A small segmentation model, trained from scratch: norm layernorm, width 256.
Rows from block 4 of a small segmentation model, named by matrix and row number. Rows with one number belong to one neuron. Each number is 128 + 32 x the weight over its row's rms, rounded and kept within 0 to 255. All counts start at 0. Numbers have three digits each.
After each neuron's rows are labels from the 100 images, of 14848, where the neuron reaches its highest value: "responds to" is what is common among them. Only what is clearly more common there than usual is listed. The data: pictures of board games with random positions, seen at a slant. In brackets: how many of the 100.
# fc1: MLP up (model.blocks.4.mlp.fc1.weight, 1024x256), inputs 0-255
# fc2: MLP down (model.blocks.4.mlp.fc2.weight, 256x1024, transposed), outputs 0-255

fc1.94:092154169167098139135181142155129164129167145102122122106170104037078145105167086153105127112138080124173162084123097091106116132174065085174082131104109091103122136104143141141135112092137127218149103101118164129136091165058109125141108075124118060111158107166121091151132200195119103145091086138151137150168148184120123141094130103170133123159118119116164181090138134102136146139136042122161110110137101137048175161130151221138135115103122124166108101129077142122125117137102149096138095088103166120110166151108142147188168059148124097142191123113122129122130158123154174147158123093124147174171138086108130126159154103177139115148163134092068123146110174111181128083177174126100108120210105080106155181145095115101098086159191106162078090095106079161130125140119177
fc2.94:154119126093138173132129160124141158049069140117186117155083130123145095118120100119133103160124083095082126187098150119133140121133156174107135136136134145172094118117157166065097099104092144096077128085142131140176173103136196121088134100126065140127138124142097094105201203092096175139145181140116168130137091130100102126138097172094130140142157135148188120109138142143128146076135173159154157136116090060153098096128138096149120167200178127101113109194111121140145135125065138139107185103147123109129181097153171142113151114141096047129037175146167126171063132102120109134123152102143150102098093148167141155117132133088046134169085175185152105083156082173106111132137077118093196138160177123114132159036161136146127119183137112092070119144134156103122147147108076
responds to: noughts and crosses (95)

fc1.722:148095097145126108107072142091102094154119169100124144146172138128157157083092125080124126127099154080109117117130115089131210196140100123153144120084175142159109152165112077098180129093077079122101149146143085127181093181150095056073142112133119119101160123174088109173134131129089164166065164117064075186158154148144109097214087097090160137050093140158122058126107081140083146107123099107122162088121114162062125134112161170112101145144153112102093164143121175122130126171162126144116158076139140107100129202162128135131128129119145097102141156136099159144124112148119144150172169140118161156159160117144077053140128073118111156095102209139095125178104166104121160087207058115129128081150128161162082123162145150124170113116113140161147102140125152150098121202166150
fc2.722:163189151139139155160171080146143144058107085181109182135154210159108106124166104150134160108206035132113154099107108160171119112142143177106070141136148135133110112092155125108105142119148165122073142161075169143125141092084128178141098146110154104183101071071116173133093081078142100069155130132135107101067108122132121118134137229115055125168213146106122164136188163107140093168166150166117081107098133143174117086161077109145133124113130103127192114126132061103136109151153145157090067168165122145125157071122105124132181150144185175155129132136119128145089131158104110082099137125092124108062099128151105165087087130134115141111173127131153106090128123175146083168059107108157140105138082113146100093147143081146178145132130111124111157138127099137191107110139122
responds to: digit grid (84)

fc1.519:138091084066073110147125115121162144117075094146116147100147176181155088135193101102168092079154129080116107119122100128137185102121142097122111111120063152130124142139148145090124133139151125111160068155130142154140223166154091111142119135143106106121097153182154153138119136136148115138112147147102098153144125152151089098176072139145123166146192129113150143175126079082159158132136091142072178103102197126136127112180124148190098132120087115134110185106118129170137133060111132072093110126125122089076096200102208135192073097119112102177130134141099130109162116093109145123107077099110095140102167146110148084114127143060125155082093185108123141109129088171109141197110137106119116182163134153148128097131142204065142242105118122115138054147124178082142133108145174
fc2.519:060170140130091126090140180110126083132148122111174091121090128076130105092129110175166163141120118116097077095129124103122065129090172225132170146093135085157159145139077122122164074205072118168071050112192138094108101089175123161129156124126096121136101123168203143099153196109160129123094145094134146105120130137143105177102163130124149109185136142156137120137122138089106146137152146076196115134154160089098127133104141069118176102085119089120128139184169137101117104131131115155191150132138148118158159129115100118100128110105150124154091099086089130130149143150050090144118161171144132172127135189157107157090083142147146075128170145125109139129112105076149141109121133151225090145154104120061126083163227129162147082120093092099128201150138109139159104148149090
responds to: digit grid (66)

fc1.421:120064066141099139140124193094124119108149120087139068170101147148074110160147150151158142122118145159125096106150125192119162125148137152110116154118127130085110136159166105128080143111155163119102102140102177153105150148140122140121184124100066114150155150087147075182147089089160138177132137124121154093105113152083128126075159155127098166125141164077162113156107151187111124144124119154190118089106064053090169124170146124131172165161090111163132136170152145134120141077164136168094165123111154103112047140097134173128143073179109151130107098146127099164090065121103120124138102068126167163074084115169180152146091092154122067158106078085168125177171154161146124102166078124102163155055119082123164120150088183103069173167122161120156132088064158138220091110117106
fc2.421:144136113160111117201177091137150120101125092079169166091119164067057130161110125118138161121067102121114121141130137134113100147115122189124142178117089122128096104164076101089101081116108125145129133112182146079138067116092139097136076201104241155155120087089106152104103097080122158135206147080112106100135171155130144129111114140147097099148139110157131109160125109109140137073179114088157174163148106166159154098081159089165137146141148188152104122076095138082083118171141079119157206103155109147184201131126082069139149143110146133088136160065201166156123111111149149133149109143085177082138124123104137106087149142080167164141154183128111141083091087174168176165124127163133146113152151167151106144136154142093136136130095089148145152150094103063079132134080106
responds to: digit grid (58)

fc1.205:114106159102189185139145077092124134126118177134180134192120161070113104165158114164185160197155156150094176125135133178145112163159084135155101121098134125141142136178120127130097159181105102134096136086122217097059091163141076154116116141128154103129144096187149123190143143134089095128087166104163103155138132132095114110110151142159176113092107122184152153126128101137162157117099148181113148164196097072159116168165147146140107164118094076077137091071107140168178149131126089077134076193094133111125110133144128103174129109127139157083138174147128096115113130101104140094095111148136137108151140154098102156158104094134097111105083151168123110173155088159033068151137074094077093154118150055114166150134171098168167087146120126080109041089103094098112150113135093
fc2.205:129132123080103035097140149103113158173104087110110086130103142162117143135095130088144116070129086127182111140197162052143172157126142100133146115133147137129135141012138149161108105074135147151150071125112088147136192090118118095144165128113128129134118196062116145080116095143095125144142096159111195091144088129145114189123145094122146169138203152084142095123136160115100113176141098082159125138099166164135133124104173125128200091126095165195111136150164113139104121180122116164101101123116111140180111171134157150167154103128109093076141143082103166139069159171136104084170147061119111151124130097084140141126150201164136181072161114119083162088139179117090041158088129130172110159133154105130123109078109144131123133184158137171148171099116160157128073129116165
responds to: noughts and crosses (52)

fc1.44:124159071138112088130127084119126104184110103152131130118096150051125124163148167108176126161156189129148141132087128117134089117134105102112140132210131126109147102110148120163207173151135110108073107135074086113111172090118121086149141140162051108049126076103152167103121072177124112118155073154198121139150167056156131131118102198157127136148170093118150157129084124092191120135150133066151161119182079132142098136148127162195120097136213092122131124154155166128155120138169139116112158096152136137168088095158144116109141104184122135114194144166094142143125169116194178128073133155081072185170114152125100176146123155181134123076104059106146099077147134110105080162095117176112106087124103144110132115139097129118159105130108182117131071130107119048110101132112116
fc2.44:127122177121133184106055108133131111060194080127097168119178121117135133087162171113148135109123107126120108112075139194060159092142106126113072129123133054118144189096076150172033068149174121142208129092109131147134104166127123168108186183135093161114146181093100134118113164159147112147155142088065122114118155173113203163131131091112144150146082158117127132120213133096125116098095124112151144110111181155103124106134035079105138148109111170136159112129101082098157100123155106126148100135140105100096120110123129147151115169115119167164084106104199099155093123120108130131079118146179095074135100118154167102134169130082122159166077145142125127137140125079161155130149142150216162111098129133150167103107064097147120098217149139057120132125155162119142134137122149
responds to: nearly full (71); digit grid (47)

fc1.451:097130152183163182082129084123174092124093150118191095131146175109133121136164157137196123169104169133141130135134133145106073103095103123169061119121133085120098128118086099177107105209162079144142106146114121128088108120121085147054083166148181075119151099084060184134122070087130148121121160147137075082156165162097156118161151146167129115123136155203172098108105110064169204143119104139080158138191139117162118119152127087152185150081162129078175166135140159132132192143089142094118114112065101123148118077150099175147142072123128131166162173088141120148108098112095150072142127106139183164155130145072131141137130133103134146118050170147143124089107141126096090135152118133136066138121170098152108177141138122142164061149110113143111075138096084150096162147144065
fc2.451:131129160033122078087112163096110128138167130086100155119164149150140147115097108171063132061148095122120122134155148116100170120140192126087161128193148183119168157099160169104077139047109165101137113128112082172138099111134087111150178067100154137162117146171195138074121196175074134175098163185138185163182102087176082123105126113109125163103162096096080116095169144209076064155130145117130052139074150137134088138151147174086140112195070125157096099112140126145118127139138145140177124112174120155102103147140140093112103142129139137042125151152102128101119136129115124141140122129104111095123192128150122112128100107130117101123158150101130152197123146130122067142103151146099221149079110096123142129131126133084144188088141141097089125085165159116143097150111139
responds to: digit grid (48)

fc1.257:120176144141050133171140134072124142070133130099114109119085174109127138165103122134156096126065150117159127114160066118057131150067151122107200181073181141130164097132144118119168116166099108118168067090162127086118063149114102178107093159089147128096132125152173180127111084126109149216112125167188076158171127115067125128129124211124153111163131117121088106113083105099164130111073145198121174159130121122164176128163075169156125157151131087169147151103133145130116075079119172172132144126145167151146114141146118089121114139167180162164147129113141182131119074159117117180117107117139094088116171124109088117075118102119148136207166113164087149090191156121113170161126159097103130082092176121156126147143140109126086119108080127153090060150125099112122124070116078
fc2.257:088141076123134137167115159091110111126122103131129058050146070092163164103082105162193145139062113119083103120142181081125113131147128158147041093101124154142157123134055116069129094160143150139089120193123094192136131116145156191118141116126140118103122093140145149176106132150117163117091136085049174093160041127135107133178118102109109129148147139122089139180066093119132136107122143166165111152090147144083094197129133128122147112138115152138094112133095104109093100166067117139098148148122118137150086116109128147107097131083138166184203200131155154097110149051120137158119100189154105182136118144071148114130135181130151169070203125137089133158077137143158122124091162135172184160188155120109174138140132189138122136187076126138152146138127155142109133095174108
responds to: nearly full (74); draughts (73)

fc1.381:123045145095164134135171177135054175145119094140103199117123130150047191091123090131130074146185122188130139079145135101161187118158117147077123136115116128102085168154090107140131218139114134161120131161135051093151136146164139149158142125102144130121075168154177138111157102123126102199071108140127115137113133114119135096104130174141168083109108170101145143141190120134114103146119140129082094135097146083113139147128073113137107098177165130096128085129153185105133086066064106139112121143100088204083134135171094156120142149143139162149123150115124180095142122110123118124113134165106152186167169130105086158198093104189105147139131114088127140161045114137167116096074122112173123138101118127145067158082089096140133174162178105112175151115075102138117090082158193
fc2.381:146117136134127179140103101181201098113154134140171123135105161113141107166129167137131186084054116079133154163098094139169158143100126107180131151176111078124079106117109113145153042107119122126138136076077114136106097120104152028103119114164096161160185073128098143128121136163128147124155143118098120116140118184158124174168112156117104146096121101138129097110083121134170141131115121169153169133101137198172088100145151171091107137105113145196128162193135124079127142151142144104161180135126112008112153095116177123118114104120129071066112023143155104142110146092194150109162165096141124068102139144190153154069132138069126109134138142120145133157146162153147161133128064122148121107135132147125147154176186099085097129056078152147098109176166155107152078126125109
responds to: nearly full (60)

fc1.320:066149147086153148154153166154147092091142137129090145144151129098157104107133110208148182109122172076110118179218132125104185104163124154200087099102128066072123089131139089136163159180157143149112116111152151120136114120068133093182151134148088075162082105182141122164139102138090100111185144177083137146114089156137119091151099099206148119109096122131138149134181121099116133103099198135137138129079152156135145105110141082122167150158103106091089133146138086132202076135087159155120099118166160144067082111134136133108163116109092101125154150127137113119101124131111092146117070098137122087130152092116089114140078147177111156124123065104162172142136093161132141064160089083140127142151154095157119169113120154130218107155189117184190093148111095158117042067124160
fc2.320:217129127159162193140142162114120182121079123183204158097091108152088165141135067088128095131087121177157104109122151113135104176175099119033152171088141118165104110144117064093085106064158122102199184110091091098170112122138191098132179119123135118086150124163127161124083176087136154150138160042149137128129054065123144156118112184087089103151133157135134077101084109145143125125117108102134127105120105136138123123167176145110083166120128116141157149127092192144155132168132124179155114090108108093129100099083186139103118099146142170167105119149138129136089124157204132148157109131086153123111166145133116132118149105170138081141153130117118132127098113106090108153087113216126177157065111129109096101168150070169106152129149167107105156064085126078130151124163156
responds to: noughts and crosses (52); digit grid (38)

fc1.581:142169158157114111119179122087147122122097105194090077107127131165123066149148108089092134076116179088146082126142155115142077106106114137186056083085104126128066145163077148170146135129104125134183102117093094128117125153150200119149179142163106156102069095150141103158156152102092136073134103151091150162089140155127066140191081161118165201055120159178061155095115095134112134112147149092095118118093072156145144150150115100192215106176128109135107114121089176140076095164132162150116165103127160175156147122177084171049116095110170084162171088165137211143177137095134096121133118092154119112181126105100127139203138111156104088139132114176099140131117087174146104111130108145132142165137144096162097174151085143153110111153160101107133123096122125130109134155139136
fc2.581:157101110055120174133126118171129107115159153100142178164115121118112143118134072146152122124181101101161137146121113156100143155132142142106167110165192170105186119093189134075114153115145090140122107122145159128078123163134096139105118086062102126147184144086107181131093090175117152194151141125121121119163100123118161080073139101136056085135162104088163112136113190094133134186098080177159148125105169137146124085105124088134084162089118107094122145159161059145143115113140107122121080125097095119076174115114182149200118128151079202125150168078102053113104103150124144099180102157134144085070100154138124129124106118126167136148124113120147115137145188097161207193071129139085148118177096098077116127126173104096166187107085102197113119174175119087163109088178152
responds to: nearly full (64); discs in an upright rack (40)

fc1.341:129105070201101095185105100209089123173109147184163070104139180110117177136120172104142103190186178174075097118106158175113110101094108105116151095141087090103131143138102100153156147087173148121164099094092118113166119130111158082044166170129073164127098107086112132134170071169180199110103137135108163131158171161140077136092101142135076086115123139163165169144116093095156132125093162086144134172157139174125105158152137110173136120125138123194153081138155041097145164127116156134131133094146120157133117070122120102152117074111115172132136173119125152170095099168073106125085138135151116131115123102082157170189188144158133104150149126091151084153148112137102060102074077102153144100128170149117121149105135070181115129095139121098128132131135215099133126139115113
fc2.341:140175127060137145085064119076176139116088139090086195151109129101148114117170082126129193105093085091139163210106097074104146157143143115120087212183191117150149179072150146108100151136109073147112111089165093142139152103152128127139167118160150157133162089089119090154161171099125117134077114076091105172107105087078124122133109138097112159120121141108157092055155134136139157197148146135130134079128134091167190135190058145140153139135186132089130153132112146136170064081123178105121118136096094087174138126146163191103156173145148100133105066170145105167142098097192123133098140111082144115153117078162105079089126162142111128124127171115146129118124074127154141125166155128188053149105155081118183154127129161127152103164092130111122077126138119137067145131162113
responds to: nearly full (73); stones on a line grid (47)